config.yaml
translate: 0.12
num_classes: 4
widths: [96, 144, 208]
optimizer: "normuon"
momentum: 0.95
epochs: 3.4
weight_decay: 0.04
Rows from block 5 of a small image classifier, named by matrix and row number. Each number is 128 + 24 x the weight over its row's rms, rounded and kept within 0 to 255. All counts start at 0. After the name is the row's rms in percent of the matrix's.
After each channel's rows are labels from the 100 images, of 14976, where the channel reaches its highest value: "responds to" is what is common among them. Only what is clearly more common there than usual is listed. The data: rendered solids tumbling over patterned floors.
# c30: last pointwise conv (model.blocks.5.c3.0.weight, 144x144x1x1), inputs 0-143

c30.26 091 [132  99 137 148 141 119 128 129 124 130 159 125 110 119 167 156 163 122 105 117 153 119 124 157 133 147  91 180 156 168 141 170 132 155 156 112 137 174 129 112 102 114 157 104 105 129 113  96 140 110 172 152 122 165 158 156 125 141  93 112 129 149 174 143 163 129 124 100 143 127 143 130 141 143 136 173 160 107 160 139 141 136 137 113 101 153 101  80 140 133 139 130 154 149 174 136 147 130 154 179 137 114 147 131 147 180  97 130 149 127 146 158 132  75 143 112 141 155 134 133  63 165 141 135 118 129 128 128 132 112 165 146 173 162 171 125 147 134  94 142 105 150 120 148]
responds to: bumpy ball

c30.134 107 [158 121 139 125 152 134 124 149 111 130 126 152 165 120 132 136 102 136 146  67 127 118 140 155 114 113 144 105 131 115 125 146 111 145 129 107 124 130 158 118 120 102 121 139 102  84 160 171 137 186 125 104 103 140 149  97 159  96 142 134 148 107 120 148 161 119 101 151 137 113 107 159 147 104 122  90 136  91 131 146 125 169 150 106 100 114 120 155 147 147 133 161 112 178 133 133 153 126 157 107 134 129 113 179 125  70 121 158 133 119 116 147 111 134 166 182 118 147 111  62 158 127 146 119 105 144 121  58 105 110 117 146 125 142 139 141 114 100 108 152 121 177 107  82]
responds to: light from behind the scene

c30.116 100 [157 146 126 129 132 157 112 146 121 106 152 105 138 152 134 112 119  93 128 117 117 129  98 176 154 106 144 162  88 122 134  97 136 131 114 142 144 160 150 148 133 156 126 145 126 132  93 128  85 119 154 138 139 104 114 135  96 126 138 119 155 143 100  94 123 170 184  93 115 100 193 159 133 131 129 119 177 150 125 151 102 132 134 130 117 161 130 153 132 117 139  79  84 144 123 116 125 157 147 142 103 144 135 127 105 144 121  88 167 114  88 100 128 114 168 109 120 155  98 139 120 103 108 111 177 122 145 121 120 108 102 114 130  86 178  65 141 155 171  97 118 144 156 132]
responds to: light from behind the camera

c30.142 102 [152 109 105 126 152 131 136 111 141 138 125  89 105 163 111 130 115 136 115 161 190 126 161 117 134 127 118 128 125 139 130 129 143 155  97 115 129  90 104  94 147 141 159 119 111  75  91 107 140  88 138 122 158 132 130 122 136 134 168 136 134 130  82 144 112 178  87 160 111 142 120 151 157 111 142 108 113 155 116 136  98 148 133  98 159 157 163 142 108  87 120 110 151 137 116 119 137 129 117 143 167  56  91 116 133  90 152 131 158 102 136 156 122 116 106 163 141 105  88 159 141 106 106  95 120 156 129 161 120 148 162  95  96 152  97 131 105 165 154 144 117 145 106  88]
responds to: light from the right

c30.36 103 [155 128 124 131 121 122 181 121  95 126 172 111 101  88 112 110 127 135 130 166 110 145 131 142 135 163 160 113 108 141 163 129  91 148 119 115 132 175  98 168  75 129 157 165 108 120 123 164 126 128 159 124 124 116 143 138 113 129 136 117 177 154 116 132  72 131  96 109 147  91 145  81 127 128 189  93 122 117 102  81 117 130 101 128  96 123 169 155 125 184 113  97 128 133 126 169 130 142 113 133 125 188 104 118 176  70 105 118 166  98  72 124 122 144 115 114 111 138 108 130 125 104 111 123 123 119 130 117 120 130 156 137 137 121 138 125 132 136 123 123 132 129 136 121]
responds to: light from behind the camera

c30.32 087 [ 98 168 176 113 148 148 112 111 114  97 109 123 138 112 112 114  95 100 175 141 124 137  83 139 167 111 145 123 174 144 119 122 135 111  66 142  91 125  81  95 136 139  97 113 144 124 156  93 134 114  92 136 126 141  69 111 146 107 101 109 109 110 136 124 128 121 129 112 171 150 132 126 108  95 144 111 128 138 119 142  91  95 134 131 106 129 118 120 167 152 109 151 140 102 119 108 130 163 155 160 141 137 105 125 107 166 144 113 129 124 148  62  88 116 159 115 116 107 143 176 137 163 155 145 124 118 144 193 118 125 116 128 144  82 119 118 111 149 124 108 142  89 114 116]
responds to: light from behind the scene

c30.42 104 [130 109 141 152 141 147 136 102 131  81 107 127 170 119 142 137 125 128 109 108 127 120 127 110 112 125  98 113  95 117 162 117 155 133 151 121 175 112  97 149 130 118 127 143 116 118 103 139 119 152 136 120 169 131 128 127 138  93 113 168 122  79 128 111 136 143 147 134 135 127 132 132 115 111  90  86 128 103 130 131 131 175 125  86 169  79  94  94 100 139 121 152  95  94 158 129 156 127  95 156 138 149 122 103 117 137 168 112 152 151 128  83 132 178 103 159 126 125 101 104 125 132 131 167 169 149 163 138 145 185 121 149 129 196 109  97 180 110  75 122 134 113 109 137]
responds to: light from behind the camera

c30.45 107 [122 121 136 115 122 101 150 125 125 111 158 116 107 116 146 121 102 133 150 100 105 167  85 120 122 143 127 180 112 111 128 154  91 170  91 121 108 101  95 147 125 139 105 210 127 163 145 174 169 124 114  95 130  99 129 172 107  88 108 117  87 132 120 129 105  88 139 127 130 167 135 137  84 144 122 121 183 128 133 135 145 120 136 125 121 113 133 144  83 101 144 162 115 102  93 143 124 168 147 115 134 176 102 144 116 129 100 147 149 162 127 148 115 146 127 153  81 146 128 146 122 127 150 118 139  95 139 112 117 132 146 172 139  91 150  89 138 129 124 133 155 112  81 127]
responds to: light from the left

c30.33 102 [154 135 105 108  94 130 138 138  99 132 104 112 119 119 118  97 131 139 104 146 104 136 136 134 151 124 122 116 135  91 132 125 124 111 113 132 176 123 161 115 119 165 101 113 119 125 112  96 134 170 121 152 145 130 127 120  97 131 125 117 182 120 115 152 139 115 130 137  88 127 178 140 125 107 180 109 144 163 135 132 138  96 135 106 155  92  89 125 111 121 133 116 148 163 142 134 125  88 119 115 165 149  96 104 161 110 139 101  78 148 122  88 177 144  99 133 138 134  78 191 148  85 140 141 133 148 139 153 194 119 118 166  69 116 119 126 155 134 129 149 147 150 133  77]
responds to: light from behind the scene; sphere

c30.124 102 [139 115 142 105 109 106 142 124 146 106 103 103 135 164 122 144  83 131 104  96 130 147 124 166 107 166 131 130 121 124 133 126 132 136 145 124  91 134 190 166 110 128 137 144 160 114  89 115 140 114 114 129 126  91 156 111 163 102 140 178 123 165 167 166 123 146 139 123 117 123 115 148 133 133 112 124 158 132 101 157 106 135 145 130 130 152 133 129 109 166 134 173 127 141 118 151 153 126  85 119 133  68 111 118 134 110  74  75 143 134  94  92 128 100  89  90 147 131 137 120 123 149 130 109 103 118 162 160 114  97  93  74 121  78 113  92 177 118 115  98 113 118 155 134]
responds to: light from behind the camera

c30.107 100 [152 142  87 111 150 160 125 135 118 149 158  85 116 163 113 135 131 141  94 129 152 139 134 115 115 145 125 106 160  89 111 116 112 171 108 105 128 132 115 132 128 130 188 158 148 141 121 122 151 106 106 126 124 100 121 116 115 157 140 141 109 114 131 152 167 138 141 130 141 175 117 167 136 138 155  97 143  92 104 111 119 110 195 101 131 125 101 106 104  80 108  88 148 104 146 143 101 141 139  73 133 137 143 121  93 154 132 145 124 149 178 129 189 129 135  98 149 107 123 113 121 156 135 110 137 197 151 100 162  89 128 166 129  89 137 125 114 120 105 131 104 123 112  99]
responds to: light from the left

c30.115 090 [132 135 117 127 111 131 117  99 100 139 138 125 178 129 130 138 146 111  99 112 131 105 140 124 125 115 118 135 137 126 109 141 173 124 127 138 110 146 143 104 137 146 141 121 102  96 145 143 118 115 126 144 126 132  88 158  87 119 124 138 122 142 117 138 126  90 111  82 102 132 117 107 124 122 118 145 115 135 106  99  94 103 137 125 112 151 113 165 124  91 116 152 166 143 118 131 124 147 116 164 104 112 135 203 154 225 118 114 193 120 178 138 144 165  97 106  99 118 103 146 144 135 127  68 123 149 157 113 163  77 152 151 155 116 149 168 103 127 106 106 136 113  90 145]
responds to: light from the left

c30.51 100 [127 123 160 129 143 123 126 138 140 100 134 116 182 135  88 115  80 117 133 142 126 152 141 115 145 184 107 164 132  94 127 152 133 170 146 129 146 122 101 111 123 143 152 112  97 130 137 100  93 124 123 119 119 149 134 145 120 127 132 155 157 155 174  94 121 120 120 155 130 140 154 130 108 109 146 157 124 103 177 147 107 127 153 136  80 128 128 102 125 133 143 128 125 137 111 160 157  85 125 193 115 107  86 112 122 137 112 104  68 157 114 162 118 176 133 139 123 119 150 111 168 125 134 130 108 174 141 149 132 153 127 189  87 100 145  91 170 137  81 124 107 109 116 115]
responds to: light from behind the camera

c30.64 104 [116 120 109 102 157 140 167 129 129 110 158  82 118  91 155 147 104 137 142 112 110 131 112 115 103  85 102  89  96 111 119  95 132 116 125 139 130 168 126 125 140 168  96 128 120 138 156 120 204 135 132 103 102 148  75 121 100 167 135 122 103  97 122 164 127 117 164 155 154 103 127  93 153 152 129  93 118 137 125 116 124 127 135  94 140 135 161 130 108 121  94 134 173 115 139 109 113 122 109  67 143 144 111  86 158 108 171 105 171 106 134 116 107 153 149 101 155 135 106 124 165 111 115 136 120 156 109 120 123 111 149 110 105 143 116 151 129 170 117  83  98 152 158 131]
responds to: light from the right

c30.25 094 [102 149 157 140 118 148 106 119 105 156 187 121 140 148 135 139 118 144 129 108  87 105 168 113 148 165 170 161 113 118 138 135 129 147 110 163 114 142  88 135 143 122 137 183  80  93 117 145 120 156 108 149 146 136 133 178  92 132 143 151 106 109 134 137 136 155 127 154 136 123 162 145 118 155 170 140 111 121 142 116 123  97 106 101  97 108 163 124  97 128 108 146 111 118 123 116 113 144  97 156 127 127 106 111  71 135 143 166 127 149 133 120 120 122 140 104 120 128  91 168 145  99 140 106 115 114 103  74 138  99 160 127 128 138 149 103 176  77 132 165 125  61 134 141]
responds to: light from behind the scene

c30.3 103 [112 104 125 153  69 113 140 138 128 167 107 122 141 116  98 166  93 147 112 149 135 128 171 124 134 143 156 112 105 120 133 142 158 111 141 136 135 119 165 111 147 158 120 106 110 156 149 164 182 163 147 111 170 105 113  97 109 112 186 105 138 108 108  74 114 116 132 115 122 151 193 116 108 162 113 143 154 140  83 108 109 101 111 142 134 127 152 138 169 127 123 104 154  97 110 120 132 137 142 113 116  98 118 154 153 151 149 145 133 152 101 134 153 135  83 113 174 132 123 101 109 163 102  74  99 115 120 144 122 117 124 137 131 108 157 122 131 149 153 116 126 178  95 148]
responds to: light from the left

c30.24 095 [130 114  88 135 165 158  67 119  99 150 103 157 111 118 111 145 112 161 149 170 117 124 137 106 152 184 141 125 120 100 146 110 123 134 157 153 150 127  97  90 138 167 142 125  98 128 168 135 130 118  90 148 121 133 153 120  94 145 119 160 126  93 167 117 149 116 139 112 121 144 105  99 122 111 121  92 127 181 174 104 146 123 123  95 135 122  80 139  74 138 100 155 100 108 136 104 155 124 144 156 154 109  96 128 148 124  83 119 112 140 123 140 123 107 112  86 134 101 149 138 168 140 149 165 127 140 132 134 104  88 143 129 135 128 141 130 179  97 121 183 106 118 136 117]
responds to: light from behind the scene

c30.118 095 [117 121  94 112 119 131 106 130 176 139 138 128 154 118 135 143 115 147 145 167 128 147 125 115 120 125  63 151 111 114 139 134 113 105 158 115 164 129  90 135 141 132 129 128 135 118 139  96 112 122 113 138  70 130  95 122 104 116  93 147 145 161 124 109 148 126 122 150 147 167 145 141 145  71 147 118 168 163 146 136 142 106 123 133 124 135 160  98 104 131 101  98 126 147  87 106  88 109  98 145 111 142 187 146 124 138  99 107 142 119 126 166 107 108 134 127 140 129  88 135 147 143 147 114 157 188 180 186 101 167 152 132 165  82 125 122 136  91 149 173 121 134 143 121]
responds to: light from the right